A small segmentation model, trained from scratch.
Model: 4.37M parameters, arch unet.
Rows from block 3 of a small segmentation model, named by matrix and row number. Rows with one number belong to one channel. Each number is 128 + 24 x the weight over its row's rms, rounded and kept within 0 to 255. All counts start at 0. Numbers have three digits each.
After each channel's rows are labels from the 100 images, of 14848, where the channel reaches its highest value: "lies over" is the class under the peak. Only what is clearly more common there than usual is listed. The data: rendered roads seen from a driver's seat, with toy cars, trees and houses.
# convs0: first 3x3 conv (model.mid.0.convs.0.weight, 256x256x3x3, each kernel summed), inputs 86-171
# convs1: second 3x3 conv (model.mid.0.convs.1.weight, 256x256x3x3, transposed, each kernel summed), outputs 86-171

convs0.81:136147160140153149111118147121155150156123119168132137137168161125137141121155166133140163154128103169150128101123120123143126157119124113156146135118109159110129160117149164134125121123157110128096166138155151157161165108123145176155141109123133099157109155
convs1.81:125131135112136119134138092155105108076140145124171138119088130151187129125171139128127068158125111100131151140146176126071159163137137124117126099111167086137101118080095112127093126143084125113116113115102132146097131074141151111109107117147135169136101154
lies over: verge

convs0.41:090097184140128171112122139116129101113133140144081128146121104129141143135099112118082115118123172102136142141137095099114132130167163120085159139135158078109145158130169125128119086156164142168118132169127155164121091171138116154137086156127124178126153107
convs1.41:142138117109139129129140146103160111129146143108119114080099123139104112166123173132146139101157120157130087165126123141148125110105101085154103078120082119125123158150151156137122143103147091114154126131133092138128152116120128069154120077122103102143156139
lies over: road

convs0.113:153139095132108138072137131138135117086136094135116084151120126152126170158096077149118112087101135096140123118169126118138160164176172121123092142151144118115117102140141136127141086119116151076111133188139085122087163156128154096122125143118156180127120129
convs1.113:161100085144086130161111155115126136140122139137120152141108085122133105148097191154122186085159120164127081141108091110161097110090094111154142108093092136089104144105100140136101146127141126184153118117159106160147123130130142129094144119136088104124164084
lies over: road

convs0.21:118098137138171099112164097138135142103146120156108107118154135120139140130122149140148126112127144165111137117106162153098157155122130149132123133110140140161124157132134093147125128123109142192147147107119184148087094148144109130096126146144137164129113130
convs1.21:137123140138132140118124120142197104178109140128170135137108098128124146145117121166134168127121099149101093127135104083143103075145150133116110125143107144136058108117144135092103117174162105138106148143168158178173100184112118119161155111140104107078090113
lies over: road

convs0.126:149128147159138146130121110122109187140120143130138182144161154097108152096135148120100183170121105152131127102121093140132123126149135138172154148134162129115103141094121127143130077130137154119074169143193138160159155140138139141158118146142139138157112140
convs1.126:116156105172136109103134134111127108103144152122125114110105138158144119108112151102167090138097134102121134125132171158127172187098140126123131097130128116106151135128131140126086144161101107125151139103092115135108142055149139139070116091137140121136126161
lies over: house

convs0.14:138146132094140121136143129135116126120120160159151100107150156157158152157106132127145099146173155155147138137170143140165142161111123131109134199127124164164133157136133151151117137119147148140150079096146133134117115108168129152124136148120112173159141147
convs1.14:140110124119128148121122073156169131104110128165155160177120137093098112092141107151112138151106087157144111119164112088107107114145159114127166147130127137097047102130143152098153104121125131118120149106164148163145134136155144108132174131138122136115067123
lies over: road

convs0.221:114114115136167142106111134122129120128178127170152118180156170115143142124152125098109161138169124121137156125120070120136130170154094158155122113144105130156143136142135169105117160168123164116134150146153155106156123123112169136171144069152145110180120100
convs1.221:124156166168156135130154140176142124096092135094138135125091141129184158199149115139123115150091130112127127113182162146114157141116156128147096114132141060152111093085133107115121118119108102084109080127114142120108159090128133123118106099133116152125074177
lies over: truck

convs0.144:149141148129137142148129124136119201176136152125147139110155160145158155129141159139100159157108130161117118117151168115151131083147141132146157132137131113129121141113109127153160105127163129125096164104145148107135144098136127126164117139162110111134079176
convs1.144:107136111147141137160153134126143084124098122095141171129125091155141118148123143139133118146126088141129134084121118132118105120138138133105155140150154122156117110117098127113050133183070117133150138127122133118135118107155129090096095113137134094081129156
lies over: sky

convs0.237:123126162180146106155127080127115132128164132150158153112130144135130094122150150079184133218104127149181126088115137176168132122122103103142120135107111066103126120064099115158127151076101093115114177107150157131119165113141166113140131138177176131147107151
convs1.237:134155167158140172138096162147152106107047115146123122111107079187110179128138107127129120116087133110106123124177139113167124109130180097136128116151109132128115123110109122140133119121128148099143100150140128129184104067140161147124134103134081175071144114
lies over: truck

convs0.95:146145165132148151142141149088155173142106089158128133107178135107071153141146127129137132138134125141111107115141125147170147170144165134171129119126100179147133150129118156149126146131119153127163127113183109151142131129158129144108178126126117155145122123
convs1.95:101116108150129099140147105160131111098154183134108156152117138113166112131162127135134095157094129137140134100122145131115186151094122112079114141118128056104122128130122124096112104123134114140106173097138122162080142102095133105136106099125182131141067114
lies over: truck

convs0.117:159158110154165160169165135104118126145155170122144118131154107162160145092083127112137138127122121120127112110106153114109178113104107102118122131135123135119152160117094138140115131107144145089158150108115107142160134148138168155172138114142126148161149124
convs1.117:135089146140100129105093121170139131151160090163134148145130145115122092113149140121120097128106130109125116129136139077123166168115139144170101067092145097111127114108125133135095133152157153189108155104150129161148115076114130139102131155136134127121111087
lies over: sky

convs0.233:140173147160149177133130164137144125145122132183148121134146124091128146113123120122147152131126116155162113094129142129161155148114108144142171149139139154123123161135138125132155105111147145126126141139146142153126142102140140182150140115133126111147093129
convs1.233:098118119135102096124132080134090114111170160101156179119096151155190115141144131121120088143117100114131136104129162119070152159129126139103096102114145084141125105098114085097080133180093099117097124107092149161120119107106144119136124124141145134132128121
lies over: verge

convs0.214:092174159146118080114134143136135166156178156150088145114138133148131154120125158137164115125153116122164116126135133140144110127147114131110133122139095154101169137108143140107104167117129114184140111151109156138134135112108159165150149110154144115173160127
convs1.214:140092166137122160151143108162132123110094144113184151146120106127117124110155118139110091150104118143100130113167134135109138098147151108136104118123118088130092079102102132104096102106159126122123143114125169146149134093127128106135124141148118146102108149
lies over: sky

convs0.215:147136136152173136171187108131106125106148123066145160160133100119153138096115084105129146114146125114146165100103127149106124135100130176123128126137150127164103156126095114132109122141161134102115140126152115161150114155151131110144129136126160157139137098
convs1.215:142125124169101147106091141135158110150133113163112087112092126113106119140120163127138147119108151118143101161165142126152155165080145128166142067118104137082126132105118169145147154139144150168142122125150107140147148045135129170066132115127094122133135134
lies over: sky

convs0.15:140107176134162133119137104133127139160140173140116131114143135173185137124122097139087169127109127147129143140131158088142128158137136084091168122194143116162118142134133101126127141149173147167157150129119137146167116129120122101162095152129149134128130136
convs1.15:165139100139145139137148166138179103099089113160129141108108133116108135147102135147141173136135115128142084149158092152140138107106163103164117104119114114119137167132155140154159125110106172113108110112157083127161164128141157125122129108140110131157153109
lies over: verge

convs0.205:146083130124172131127151074147094130117173125110135158107135123124089146133125160147138096092183148116112134098118136126100131129168102144116115139135127106167116144148127147124125120138120130129113107108099159142100146151091132151130106178152140167118130170
convs1.205:150119103139141131089117104155219138155132108133115113136090134116124118122103142119121158125126060174127091138147114103149133103118140134134125111115098158149092112125132155094098117162165113127087162138162150150165147129082115105136143077085105095111104130
lies over: road

convs0.166:135150120093159097142166121113112164110148151132143166128151110162121148106131172139189141125153148132135119135136116174130138139145088125132117135122108117147150172114103173159115145100088132102136100108106131152129144126171180151145144116180119152170174134
convs1.166:125107170165101137103108125178117118154130130159143123171138148095131107100147111130109077154119092103119152108136148104122115132124166137120116117138129110115088079102149124119117118121179128164105164130149151149145102116104099150134127148104138100097084112
lies over: sky

convs0.28:127156092142120141170131162109127100154140146145102156084109147168136166158126124148140139106107164150095121179092144134174116120129092129115198147157077139135122096113094149106139120161125123142154117087115095139175129106134126133136121122125159193113158114
convs1.28:135144137127123134106109130141182165146113113125152156152121098110117126148144124150100160159092103151109097110172095093104110111142124128122189134159151133092078122101138145090146088162120116101074169147158170168152147133146149150132122125126113104092071130
lies over: pine; truck

convs0.67:151121096140175168161142120119127117144114172093164108114155128137153116165135157162174135145126138132100110110141160127211113140134132133120108174138058140149142155096132130152115112125138121147117116130129143128130135114146141168131117138129101107144142123
convs1.67:135138156099134156135118078173140119132109102170142155167097152132133131119156093114133105141094077141134144093140131112106101110168143137135144153115160128127094113103161165114112104131098145141154117080144193186137112152146139137133150148148116173093093129
lies over: sky

convs0.96:144104150156134155120096153126133121129115107123152112167113121112120119137158125137122138145067139119111149130182117102149125170160135159124129085093088080112127162139123147100147104125157147147102143191120165121124120161109173149155135126141166119142103139
convs1.96:125121122095162174199170146127160116117080144113102100105126076128166162211119167148128178084133097144108107144168109126160101113130096110131133144103132110129120130108099126140112132126127105106123078138144106112141161113159146110129134145141052139115128117
lies over: truck

convs0.248:095157177117112124076114164136136163124117111155110166139136169134173139138129142130128123147174124132130147166152136122121119164136138131125152109155115118129165119151175130112116188103076158130104091141092135115122132121105178133124129134138113127131161161
convs1.248:151081123088143157157139131137152113162133155120135105108131083115118120176138120141110119104147077174097109148152116113142119120137118110133091115108102140169091104147110132113102147130183105165126179132144128173137105107127103094154136103137091107111120119
lies over: sky

convs0.227:137114143138106138107127106155153124143116172161123139151099128211144150110118118139141143116121117161118104156163143187108146114113163140103134129134157138149152102109134145146183119153133109115164145137115110154146148156149161142115163114120101118151117089
convs1.227:120133158120146128111128104137146122184151148118133106124107140107130119141180106117129113146102088127119141109134157062104149101146136155093132123125157121151109103124147130074132140186153109114116153111126135150102112105118113117164129137130155102104064122
lies over: sky

convs0.240:136151147144108126116153166144157110151147151113153099152122131143162114139135104139092145110082159086113125115193159142145106166144099144093187126161195119071130117156173134105119107146129164149151115145180130135141125139119120147136117139078132162145123115
convs1.240:137135101104164118132163154086111143138113124079089132089137133149109117128083157112157131084156132134123125113091111154150173132100100131139093097078112120174139155144115147135085135123133087099154124116113102119122153118125150084142146119127110124148154118
lies over: road

convs0.118:167176156174126154135138133117153143131149105140123143138122139165119157113129119136120146131118119094152118135148130123150158121129132127156169108129129136101108137122089151125128157127148130130119129180168122163157149106148122133116101116137115162167130156
convs1.118:118127131141153122113131152168155084156140139141110155157125152119190112138163113129130127128095091127161158108092141105151180181094115134096091111113102115131134117142095104116096130155146150159136163123135106155132131096111141079162128110113178122122089095
lies over: house

convs0.129:124141125140143099169183111118122137159129162132164170152164144124167129138139140161128150136149156151121081108141142142128122177150126151115146128107122118161138144135103114138125126125148140119070161110146197136132134138144159160168113126142151139156129164
convs1.129:125138117129127151117129169140189101105075153101130106127120095146114135099112117117133128135103140134124131117129112138151124096109149098135104121134090129116147137111149139105098167127121101098139113124135117115155151085122091135081191095109084090114141106
lies over: sky

convs0.155:151113166185119116116156116153131157117144113104173165148121144124117092113142128122128114193131122137145168115124088168130138110098137155158073122144159115152111130160096101153108116109141138130136170130177126119160161134134103127087122124126163110143129124
convs1.155:114174170124156161123122107116162102156119131132109085087089095147154170107180103114154105128085121079112158115169170099128137112135131144121120110136135112150147093146130139124135133167116108106144108145095121152108102095162122142151154096126156154099117147
lies over: truck

convs0.139:112157090140118138111124160132179138116114141122142138124107116132134131112125125125097159137092157137101189131086146099172119111160120184097163123132101128125124085117097131093117097129127148139099076103105171116160124115104131146118112125157168158163137137
convs1.139:144130124111153158186138161114160147114109145141118112126125102133105162174121170128101133097137133131098076153193092078127108107147120104128135115107103125135083121114120142107106162140146118096130114155161124173165147099134138108155141150138069108112128121
lies over: truck

convs0.163:083117175085140126168130139146114182088125122109119150186097118158143169144137132129116130137125150131166110156161146111123126163122146153120142171127176119139137134130178139151131113133147129159108117134150153136125133176153169111147124184167132186135173152
convs1.163:141153106123157113111131145093159103173118139100089119103103118113100120142126140115153145129139093162100122137088126111162139086104132100136092095137077125142146140138122148131141154121168099135151144138151097134120134093089095102168120072104117076143106112
lies over: road

convs0.53:138133162158137132145120082153089140131144136147147152086171167107129078145170180138149124150123131188148137114110135125122156163122170132125119119146116096130102139132149137145141139158154120180107157105154132137124156122108118136148083143125147126149107126
convs1.53:165141118107145130120095121131194098151113088133138135112104076200156153134106105153144161104117096127133130128148099112147172067146117100147122120129117131154131149131135155127126130129141139123157138115131136151135133125132151126163143093130101161101180087
lies over: verge

convs0.56:144097136163124146123112153160127129129125140100136150172111120075127092136172104122115125164132141142111189136094146145152124115157144126133128158148125122136145121137104117132163092103125177159089168150110143109118135151105101167076130164140139138112132115
convs1.56:120134128110180150133139154092159083161117147113111091092090116158100155118128135108148120114103111117104109148139144080120126088160124124129110120123071124163136116152154164095122134149135065105147143152121147165123130123120111109164151086113134076137131125
lies over: road

convs0.190:114167182176112142121138124150154123161152131121142155138096143106164126136098140108125131164118127167148127127095102158123103090103144161130161161120170125124076138133115125143146129138165132144121170183141154150159147143127123129108115104116123162129099120
convs1.190:130150162101171147179153123110153116123140146115140115099135123141144155161162148131107085140139116109087128136196151085068116128166121127124123093119115099169089089138116121099089145179126094107122132143123138175135122117126126106186138137166123140122100177
lies over: truck

convs0.79:109163142129156153106141162125167125164133139144125134127153146168157142125139168123165140140146115170118142150099113104168122140117109127144130131138093134125123170134149144133138124131180097133144146127141130142143158088125135132177119081104128083137121133
convs1.79:152137159103134125137126080160118126093156120145176150137113146145144123075153103126124071131100123094132147128174151133084140146144133123133138114130170093114095112126119145139106109120107151127144109092103135163101131100155146117119114147183159175133107161
lies over: pine

convs0.207:117133111134136148194148128136101127117135164102138135131112135125172139173141121142129110111123107112117175137162198123191139134135157128117113154141095128171150110172127123134102143127138112148126096123100137107121114143126136127153080178171143163144188120
convs1.207:143103117130140110099117110143201135177106109134122161159123119107103132119093117145126162130131104181141090094122080110147140076124143115122134149119103146124114143100133163108145083145155118109106161130163146179171146158111132120154137103106103104116121100
lies over: road

convs0.89:127135141110171145183128129153119134156136151111138158129154158142171141159153117153124124128116131126138157124156210102150149151132135119120117134166097149158129131172125104131114141157164088163107110092099141135133137118132127138172090138140169125115134163
convs1.89:141141134128143146132143128153191109130077109122148153131120111113105130151122121145131146134102128171123112097126091149142128061150149115131140174123118135131104134103151159122132091132080138086127129124157136169144120165151142124133165115129066135112121114
lies over: sky

convs0.80:146109151141139140139137084139133153124144156143127128153112130138124114121171131116112169118159107121135140124130152121090159125133172173132120130133152134132148137141123146144130127167152146142118172151143126165140119154176161118149121107161095142096144144
convs1.80:099160102146142141129151157126091072134111149121087114100126167141142125128146155134147136140126093129125137143101158112135155144117128112127102085112114121164160141142143116130120188098117123126167088152117090095106136059111112101119140119108138095159136129
lies over: truck

convs0.122:143092160100200141154100119139116134108137139092147144141157116134140118150149137134113168103168113165130140137116144111174144101101128132153099133153106132156107153106108109135117102151152125133132104114142112134130134122152163077123149134161123167110151100
convs1.122:131196131174135121101134105109140115134115134137103097121091132111123132110127110113167141152089143095104138124154136166096128135119174145113161124152134100103135115132160163147154121110093136099138127136117129129106162102163133183101123091129162120130083171
lies over: pine

convs0.188:108141116151125145153155145127109130100128139121098136130115123146142136146096118138118107106123120130111125123155188118173123102165125115129104147153091118144145154156119132125090148063099136143142079155107127105114130130105126082115072182139132207126183133
convs1.188:137112097158115096081085134125162138167131090137117173151129134125113101123072138131137159110124120176152088112099088099158157125091126136121117112105082166107130154099118134114122116155167129153119169115158139179171134144089155100136138095098114087120133093
lies over: road

convs0.120:141134111168160143145164121128158178130112094096162136159167169103150120147113167129146163150154132152128128119117093125167156108122130155127127134105117104153095140138150125164138146150195082149129147116204101149116156118129122117132150141128126121148094136
convs1.120:131148145165119141141129106132127121072150132129117136106139172162142135086154123133123096153126130092132140111182183108102156173113141124126125075128137106121122124148121119127110144123084145102159080101092106140118132043150160083095125101131157164148130152
lies over: house

convs0.235:133148147137121120138134122111127142151142142104092123108137181141173105154141082119158140147128118176132142140113170134143099185130086135117147128154112145139127101141179163119134083151119165121141109099142121161126133091094101127126113150106134125118102094
convs1.235:160113133084130162135135100132173153139110111152179168132103128102107116175152129138104155163124105142128069147184114104105107153133145097175148139130102109121070129121155143106155114126127125079105124112148149129126160125140131106144137106163113126137060146
lies over: pine

convs0.20:122133138161130120113123109148143145143152089126166122167157150130173104110123076146121118149107141136117125120175135128132130213140128113130162086153150097131090136121173159108139130166138159155132150133162121126149132157122109142174143128138129100122074146
convs1.20:157164110128151157155141138110176109102093151141102112084093091130136146185152146100126135121125136123135084164192147135153146148097132077156129109131110122113109154143113138134141148133105139116138099109128107120124140044156187119103120104162075150135105161
lies over: truck

convs0.249:140121118142131118104118156143100144095146124147135122147114117097102092113170153137152095180140155143147142109124121150124131142161149104150110138120100134081153156113142139171103151094123154120142192126082139126124139110118126133131172127144173120146169125
convs1.249:095130177127150173129149141130103122117093140119118104128144129122136166101159078130119099149095099116087159115137169104143132111171122143109092166123140096168118092135162113106143105118124120088111100133111127088113117116140106108153127162126137152114109109
lies over: road

convs0.58:141153098139145122146148128092127155135146131118189137151158126124117157100089146097142168130135116159116127101123114136173162120108085172121120179122151111134118175105140150128121087100139152094118122128162101145128168122137154159178123117151122148159150130
convs1.58:125122163125101139112109131153097133099152131168124131141126130133121114042147125119132080126097154089132149126142169090135156181140137143152118086100135125099098102111121124125092113114152123171151123108114172172139093083117122120095143136133161122117106115
lies over: verge

convs0.208:110128166155111144092126163123168157148097157166132101127118087096089108173131107141143145133116121118104133093145130126151162139169154167089117163126145100089147103102175141172091090123080153177097138106133126143098153163141147142107135133147122132157102120
convs1.208:123131098117164126162155142096134126096104180096098118106121098136101156136142144104144115107138147147109102130107141102164153106130100091116078149130084106160111136128114136067099126117150074095143092138132097129117126123106109095172125103149112101130126098
lies over: road

convs0.158:117104119166164137135124147112116110121133086122134118104143110144073084152127099117146133157146151170146150141091127160133192109154143108158101138133087152180141115155102122119118086087114127144148165096129110135139144166123093123068149097123159128155151082
convs1.158:106174162127151129123123107119164101157121138137125119116057114120136161118193104106147102170071114106131132106152164112108129093152153138114133136155114092130132102126152132101144119146102110100108147152116155158104133130133116166154133091117159116110090148
lies over: road

convs0.7:167141173134145151154126116156119152104140146126156111111136104134092167155188126138119166101129133145127104155139173127133121107106130150151156113146147139128110133148106117168154078119084144110152101116152116115102149162175161084089138113193093181105124119
convs1.7:093143090131159095100143126106128117169175126099112162124107147116144099139122104128159100150132098174115114100077132100118162141131132118096101142117093118163141120136155112093093141169122102135106162107129161171115110136078109126158111083077165085153062123
lies over: car

convs0.91:165108169135165148158115116158137161128131160098144156172159145120169122158137130136083152125120080160125135109134114085161158127122144119140104123140142116152115138136124111138123091160168106140089153114177121136131150131154101109160115147125114122125126158
convs1.91:110174093152123115144163108118137109128121140102121127123086115125133142077119123130162119141119115129131132103130131198125110128114124143114130149123126121115159120122119148125135141134086151092171094126111108119108157107143111122123145079110124112123105181
lies over: sky

convs0.213:131146146133151092142150125134114154119144148124160179127126117172128166103131146119153148136158144140132116133140152155132170131163087138139118139106127116148132162100095117149094143120097140095123089104134136153144144138148166122137133148156132161179172129
convs1.213:135108155160094142088089127173113130138121122159096090162148138115116108094128118121126108119114107117129160131124132135148140144112163135139124124131119134110122084098131133128122112105177150165109171147155123122155097104112102157103142136101101109093111092
lies over: sky

convs0.34:159092106134096115088139162109154105102113086138130105164135159130127128108053150115130171164129092130118099143118101136074131166094127148175116081123128166101145152135137132115158108124086148115141113167134115129109173142146126117086102159088150071117113170
convs1.34:106118138111148134173165156106135121117131168081155150104136109139123143121137152124124114143137138126104115106131127124139123108144096117123087147113099116152119098149116095058085139139128064113135120128112137137119116133121100086176145108136126149114105135
lies over: road

convs0.102:144163141103174102123148118138126188128175156149127145128145146138137139105129157132168131115148120140162140137123158153133138144137102116125121129126120145132132173120149149162099131121131086117118099113122186183140158098149142146149153106142124129161117168
convs1.102:171108157152125155134111072174141085127115128154179108146105108114127130102156111131109085151144134111116142140157146117093126105134174122143136115134138094121065075115114156130114119101158141143138164125158142151142105108138110143126137139135102150101093137
lies over: sky

convs0.106:127165108090163153161166141142111133128158107144100143135139143131148140113100123138155122171158083150140168153147147132145114151149115131163136139144106153146163139196100145121140156107099113148145138145128154159122102122141149119111105123122181110141151147
convs1.106:136103164125113140120122097162178131155111136154167144168109149115110127141124119149093127154099117133125087120164115113116101099122172130132123141140097108113074085100165158098130087138147131113083157101155175173155153144125102125138153125133120135098104140
lies over: sky

convs0.87:161149115133128110119137151107129159148125132136163146119156095157103151122157133112196120098155150100101116145146127169164146137155140119124129131122120135176180153125119164172095114090103120104137132122098111161112115129185150158135161117175103132135165148
convs1.87:129087146147096125113115104176139117172149135160143155167124146075156105123141130147103125145134080151133133115113124097126110127117146136133119120119136137110087098094121114106128113139160140174106170107157140158148111150108108134141122142127136114101082104
lies over: truck; verge

convs0.134:103158134120129139132155141124108145143173108156057131167121176100164163116099151101118134162137102135090151121114136142123073151156148135184145137095136139148126113134109131104168159122124146174144109136141138125120141160131099138124112164139130123091125176
convs1.134:142093126130134142169136110115140133150123145105186157144146096127132129144129157156111124145155120161116106107119118103124135106132110086136111127121100115133084099135086123080104118143157079136125160104144166172159120135126123081156133131167128130087125123
lies over: road

convs0.76:187114146152179137163147137141127100162140142118118150167155174129146128133138137123124151119154097120146168099100137133129140108116146115138110148126130161161135127125096112129115121140170141144094177163135142113147145126140108148136109149132112095120134115
convs1.76:085151114167137118113115115120105084126128133124129144132088144163178134108139128127137103147093151120148143095134142102105173154158096132104152135099126093117122130108129127083121136148074158097138096137094129161134119090135149127143151099119143159142137110
lies over: verge

convs0.228:165135166113093107144105128137144134102135078120177100114128111113121154170108168108112148153148143148151157115143174150153119122120118179158123195101134143139119154104136124142141107122137161128143145122177148155144151167163104122112153167124147153113155119
convs1.228:128163135154148177127103134127131137117116129111073120122117128163117155096130111150121141118086092115108142121147148123122128109139124131136144121115107118134139075109122120084098139108111134121137119152121121146150135080129131121104149085108134124105116129
lies over: road